Weights of a small multi-label image tagger.
Model: arch efficientnet_v2, widths [32, 64, 128, 256].
Rows from block 6, named by matrix and row number. Each number is 128 + 24 x the weight over its row's rms, rounded and kept within 0 to 255. All counts start at 0. Numbers have three digits each. After the name is the row's rms in percent of the matrix's.
# convs2: project pointwise conv (model.blocks.6.convs.2.weight, 128x256x1x1), inputs 0-85
convs2.93 099:128110185129133140122091097108123091143106167151106126092099137125103121156158138131134088132131157166111094142142145114225124155135125127125132078091124139149132095135165108132115120104126147131132137111137096146107123133180180119119137132128160147155141097
convs2.94 109:131134150142131114142132158134140112139161121152157133105073141130150133148097134095135149115152114153137099150138139143132111162139146117143190152135137167123157151160135162110091091121170171141115104155117136109102136121170134158186150123102120120112138171
convs2.95 107:099100127144136128225113119165113087107129112106148128121111135126117144149131166098122072101135126155142126104139104133078128155143133146103143109108112115134114132117108119119118121113094128113124125109126145105120144073118164145141095113115138119150115098
convs2.96 106:146117137102093149203160117099136118147112113056102157154101085100132144122149149127105158160147132130116135130097103119196134104136175151127116148121109129123093097149120084149117126110099146120108128135125127150122131091146097140126169143108144116115135137
convs2.97 103:155136171129159099147106103106095115104141172118123147099101150126154131101166127101119146105119130133113188092098132116160152099135142143193130136157126120142100114146121125077132138130070136168129131122090122153126133182128111139106159159145149123095129124
convs2.98 105:118171149177131091123126124113098170154141113162141161133116126068107078141098104124133120119145115129140136115126127093133109100113109128149132145088110170149094121115175112110170125105107159098123114133127138110149121095125103116133123093129117118119138148
convs2.99 098:165100169139132169139095127098130182126173118155094149131094140147137160145175126147110062101114145150096127126152125122106152145123098145199131139128109158118100153113137145134131121106054150192150129148110076117156129131169098140110167160125152108126165110
convs2.100 097:132084136154110144125097110132146137110089120147125133124136128164126141143131139146118124156109098177140098150087147157096116178133102101130160123164116074086082158091099141116127121130102159162104126120184149150083134107129112203114152149131165128168129126
convs2.101 097:123145155118167133111115153125116100107147105091094145116078107123096136096103171092117116124162118105143121144134132149119099094143141109091117142089096115111136145122138140153120122126127154105137109164156189106121176116136145136171136118131107154141126194
convs2.102 094:156135124097157117140134129133093122122114085124102148129160113120118105110116112114144086123125123117115122161137095112166160153128120107141128115122151149157130113189166118162114142143098123127150123136087155166086140129155127106114122072093163128114144163
convs2.103 095:117151114133191110081206116108125107132127144122137125126134126138121161095098086074133114125098196105122138121125197143154113159126137136107130128115150129123098116104131120146148103126094151137155109134181163116113133116152124129101133180132151127157122122
convs2.104 100:118095140120103137130123139110110120158219126149177163091105134132062145135116156073138152127142086146129113126118132135086134155150125141149129102125156114116112113131144109116070159114122137155126122142121166112095134137148096115132159105117180142084144166
convs2.105 103:155131153100066110169144116147124125126122120128114122117149160100128143153119110144162101119158166086116134126175120125119121105129133160171131130153112128124141176171070136095164136131115144123150155118115114096198125099135129142099139154118103139193114110
convs2.106 094:126160128123094101115122105147146149164169158113141110174117144091100158118110150128111144123145141137131143116124083141068121145139113145099151145153144122116107129124109111157110109102128124174092141137069146136137122092118136165114128140146114152161117109
convs2.107 095:121152194128105121138074117109170170144088146150108121138110111155117145129176127140129127142139091164104132122132121125137083101107132107121143053145179137082071104135149135135152140110085125126137178151123109082108131133165140171155137136116104145126153144
convs2.108 102:122113083101109123153083138075130116125133078194123158124079096132115166122181151132131126137128141114123094121083149123110132142118143147142121083122147162124110113123145117135124105117102145134154118112129139096140107057167125141084126154104108122147134118
convs2.109 110:144137161130068072132134132125098095132119112128138101121092097176097116151114142118127151144158104113128113116124150161161162133117149153129173143118123115149125150144141134203140126129165126130095150092164134110119160071123149115134103131100107137086118139
convs2.110 099:078144131127096140152155139102132106099103118218114123170102143137124131163147160151102121145137079169104130131168131139114139125158144175102132126159153150112130135110118137182113110121112151132136120146142096160114156164142118146107154182126148158101156160
convs2.111 098:119140113154135162154128163134159118134151154155134125125132086110104090151117151162121124126104113104157104118108122144112092184098125133083158138106130127159077161134167130117107140113087168134137124111157119124153144130108167197125149146158138143143139132
convs2.112 103:146136083141138069107103148121122111095178114138121146102121136134080163111108144138124160141170110110103114121095145120093108154145125125121114121139136101079115112137097070143107121130188134124140142104123105132146149116166099078096182154122137151124124118
convs2.113 098:151100112095187143133139128152198121135126131094130131126152156111100146153126126126115095095125114123144096145093128125144120143110098162108158116137142150145050116128110119129124141147103166137117161134160070139108155135155183110098117124130099134150126109
convs2.114 092:125120124113137103068115132137123126136092148102134142123117152123159100117116149108148114122120135182140143162172101132126106184106135161141155101133149136118164160141127172155094101126137142147116120125104118102156145089146083137118156065101104142051160084
convs2.115 095:131130191130119118094150171163106144157111105073141123147083131119111166141113136107134153118146127114150153150113140128150110178099106116122133129137142113119112106149127114116145110128124115149153122125134084128094151135127139106144126099124153115140134131
convs2.116 097:110126137160117115127113157116114110115120184073104179085145155099095082153144097133132115161170165125107116149155122141132129184140136132091123121130117117096153113161102144132139124091127114143105119108117117156164118061116114109134173140141082125139142131
convs2.117 113:124131167133104167164189150107130128144099168188149147073106111137112141123170147118122158136148078086150103138140144130179152134117121114122129159093111118112109123131107124135123122085115129130131089136123178131131106061149128163169183124148114137137153155
convs2.118 102:117146127128119129134101115116123113109166158113145145101113135154104103126097129130128105153115140121139131118146161117134139128194107136112179110125080146142075171119139147122135110114116120067113132136176145145104130105147100125149085102137201114162065124
convs2.119 096:115104150130138151125106113136119088115148108141161151098134141118084125149143106102104160128088140205113131128173145147101136128146143147104150152128104109142156097090115109126086132104104145104102124123136077145139131121123127090134134138083143112170122136
convs2.120 097:127126116137150140127129111124095135102148127106138140114104150139150114125170132133129167144155092136116120094121093136128121153117145107144165098132131140137088110142136096100138122132115140127153116112115161150143146160105155111132126140119128121112114145
convs2.121 095:153158184168155121125103120134152165131124121096118105136123152146162164122168148122137141139144064143105103123122129144111109123115092098162125095131119141132152114131142122132130124146108142124163146117113082109126142183117133093157113130093134150091118123
convs2.122 099:122088124132131078186107125145169165124147105093113120106100135185068142114055145101100130133095142120132141116113100138097119144115125122034136123138166148155120106115161129098107124108105112123117074141167124125129103134144116062067180114123104124092158112
convs2.123 105:163146133140126136106097129151118154121162080125141128144139140133111186082138103183122111148127144152104139118073161119133121155115130120138156160125114092131085134209100127120129132101125147120167162140095110138119098132150173099124140191113169132134139134
convs2.124 098:132154129155163137166175151145167156112129109088133131142152115130184093118170129161135086132117062162175127103155155114063121105105124109188118118116116117083146127137134144175097094105156136152099139147121140113109105102139137143138144143102145126121123102
convs2.125 096:134120099117120113119120162142105123101145149105128119127144125165133145102161173156163117155119108139092096144125130130118090178124134114090126147141134157131127112080121160134104115124129144097120119179126100153140149118112093114134124121143131132101125118